From a checkpoint of a small contrastive image-text model: 36250 training examples.
Rows from block 4 of the image encoder of a small contrastive image-text model, named by matrix and row number. Rows with one number belong to one neuron. Each number is 500 + 25 x the weight over its row's rms, rounded and kept within 0 to 999. All counts start at 0. Numbers have three digits each.
After each neuron's rows are labels from the 100 images, of 14848, where the neuron reaches its highest value: "top examples" is what is common among them. Only what is clearly more common there than usual is listed. The data: rendered rooms with furniture.
# fc1: MLP up (encoder.blocks.4.mlp.fc1.weight, 1024x256), inputs 156-207
# fc2: MLP down (encoder.blocks.4.mlp.fc2.weight, 256x1024, transposed), outputs 156-207

fc1.47:508482518487504526526511552490455547485487493519493506520469473477547464515494466490481463495509494458530499505464505511496508509530496526512493538530523457
fc2.47:545503487497524531482493467503515522486474461519483493465523496489482513502554499490507495491481490476472479504463530500506496533481454524516484485506466534
top examples: count: four; lamp

fc1.10:506485499499534505488471489477529479539503483470494492535508492510491502458512540496531472526511511516493534482510493471567503516526513534542514512484515510
fc2.10:514486471484509487479559465515497523516502481517495510549484477464457510522471509470509546535506490490495485494482511489485458525554490481487469498508493462
top examples: green walls

fc1.574:484477449499531493532517505434468460503518490512506498485453492480499521523514521481479561557515529512521480502527557490512525500494470499494521540508520438
fc2.574:524505542511491512471471507538513488502482530497540492520481496499506475542470552484481462500472473483486458503509507540475476547512470500491505511525477507
top examples: pink walls; count: zero

fc1.638:459503469486483503549502449525482499524513502503487517493495546470458546481510523505483476512528465461523524485502475478521497486538497495490455519526471465
fc2.638:564512508499533531475515524437476469474472512477490508543539501501449551489518486495490482500424510465494463481521523504494502520493495522501508486495506525
top examples: green walls

fc1.126:535505506526460468560493521526478484529501477469488485481509527476472477482488513524472521514483475464502509486519518510499485491465510513493506521539505449
fc2.126:515520528466507484415509502498477483506449475485534491471476528506499502535511480489543539523505555501527506504507502479518509498552458485495464518486498518
top examples: green walls

fc1.427:522494547492534507471497483507512489576519496497500469517497494492516482481474518472542510493470527501470529486499523481487524524462502521531539494497556520
fc2.427:474536483542544482478488541503490478442488510503508500499518516517481472477560509485485473509512513460529444538475493481499477472605482538432513483471509526
top examples: green walls

fc1.63:537500541533517509489530519458484495514490478453505495507460520499485505484537470514477545526500477456514522479481532465513480525511506537478469539492483482
fc2.63:462517455479468534501491512527523505525474519509514513471501533501509535489457483471494488461493475508472488508530479445477472499508503470487488491500475504
top examples: count: four

fc1.708:516562489497487503488536519476511484481462524484445501511475465492535528453506463513496519514519495498452467490490511477501517490518532469480520507501495513
fc2.708:506504508452474447479473505484517535512457556520493476513488534480488504530497499489480478489521520487532511463533481485517488512502494468498448525463501480
top examples: green walls

fc1.706:472432500484546498488499491512505499516486475512526494492522515501503466474486509509505496508529505494464473485517498500554495548488502493491507485469500507
fc2.706:503529447502500519470543474439513501474498507484511519511473468511473497507528483501512525486522527511483539481482502506510506490528519485522462478508484501
top examples: window; black walls; count: zero

fc1.87:498528455453525535487519515523469524535507482504516446484557474484536496516492486489512513512501483536500486479502470507460506493547521497502542512505541499
fc2.87:514516503530499477514514523438502479484465480489535493514508504509530532459518508496546532492508505470510498470506463506541512511456524484477462503482507499
top examples: green walls

fc1.122:483492463476454469449539545516479532495508507504485510458483487490492514482506467491479498457469484542499506489535527496527454483456449508525506466506461483
fc2.122:507492481486527479508493509503517491481492521467511524519503503512534494494440471517480496514517500533537463449497513469474560516569448505456524504485476499
top examples: pink walls

fc1.259:505496517506478490534518488486484495486486482510512490505485477511526512520516515481493495539508486510483506508496514505488494517465527491487554505543463493
fc2.259:476508499476489492500489474470524502505513487469449493496454480533496455517514471475498500465494500483514474506485525479513495492500447505509577538499473448
top examples: count: four

fc1.60:519540454526548494501500523504478480512519526489447533497503467534504474485505466515496473482510499517463482465543484507485504523487490484518522501491515489
fc2.60:517511496507482510477490495512428485492508496511492482503494496516508464491488519557500524513477470510515545514499489481510495519474521516484473436519493501
top examples: count: four; table; lamp

fc1.124:544515504499487531504476473502478494485530558510538510507458517505496450481497476491523511506534527507497512590479509542481491505496501508491499489536487578
fc2.124:482509470472487510481503556478548522497485445476519495509517488508497492510494493497531527473525508455491466463524478522520479485501478446522458520489491472
top examples: count: four

fc1.573:484484497461516504418502492500513491503526498493517521499508515497497475537539484456465515479498523532546488470482522553493475512527499479505505517529526498
fc2.573:542506484485514486471519523452498497476486499502486508461470490525521481486475495521532490496524499468499491494508505491486500497514499501488498515508467504
top examples: pink walls; red walls

fc1.147:541522497507540517524467495526515506511472504465486499475483477477510444517510501473521526491508543524485529492489487539522496467483537476497455526486506489
fc2.147:523478516525477500522494488461463497459497479526487506462542501481532483499539473542486528477494477498518489526502570461513503484510484490498510452484495517
top examples: count: four

fc1.540:503502492486486577524517501527506483495502459526475500485456505505467497496517512464524456465494530505504496539509486507461509527530480473498513491522496457
fc2.540:480505527523463466478518519503504510510520487484537454503490458447520483493514488510445499539527492524493482470476481547508506468458479497501484521441448528
top examples: green walls

fc1.159:470507485487488475463486494520508518522501497508512487529457501473544482501534502521446503445517470509507504515513510489508499520448528548495501530535493490
fc2.159:515483549462454525492493467497485499485488529458502533507523509512496556492458480524518503497492493499506490493476497517465511469552509460477462517500478503
top examples: pink walls; red walls

fc1.76:497501470511493479524540481548541505503498499515453515506511515544475493493536505495521510502511493519490505473532493504477477463520507511538513484522482506
fc2.76:524544472494490509531458481493464486532488527535523491535513486480453523524455522516481487508483506467539482484480479446467500516490500514531485532480505501
top examples: count: four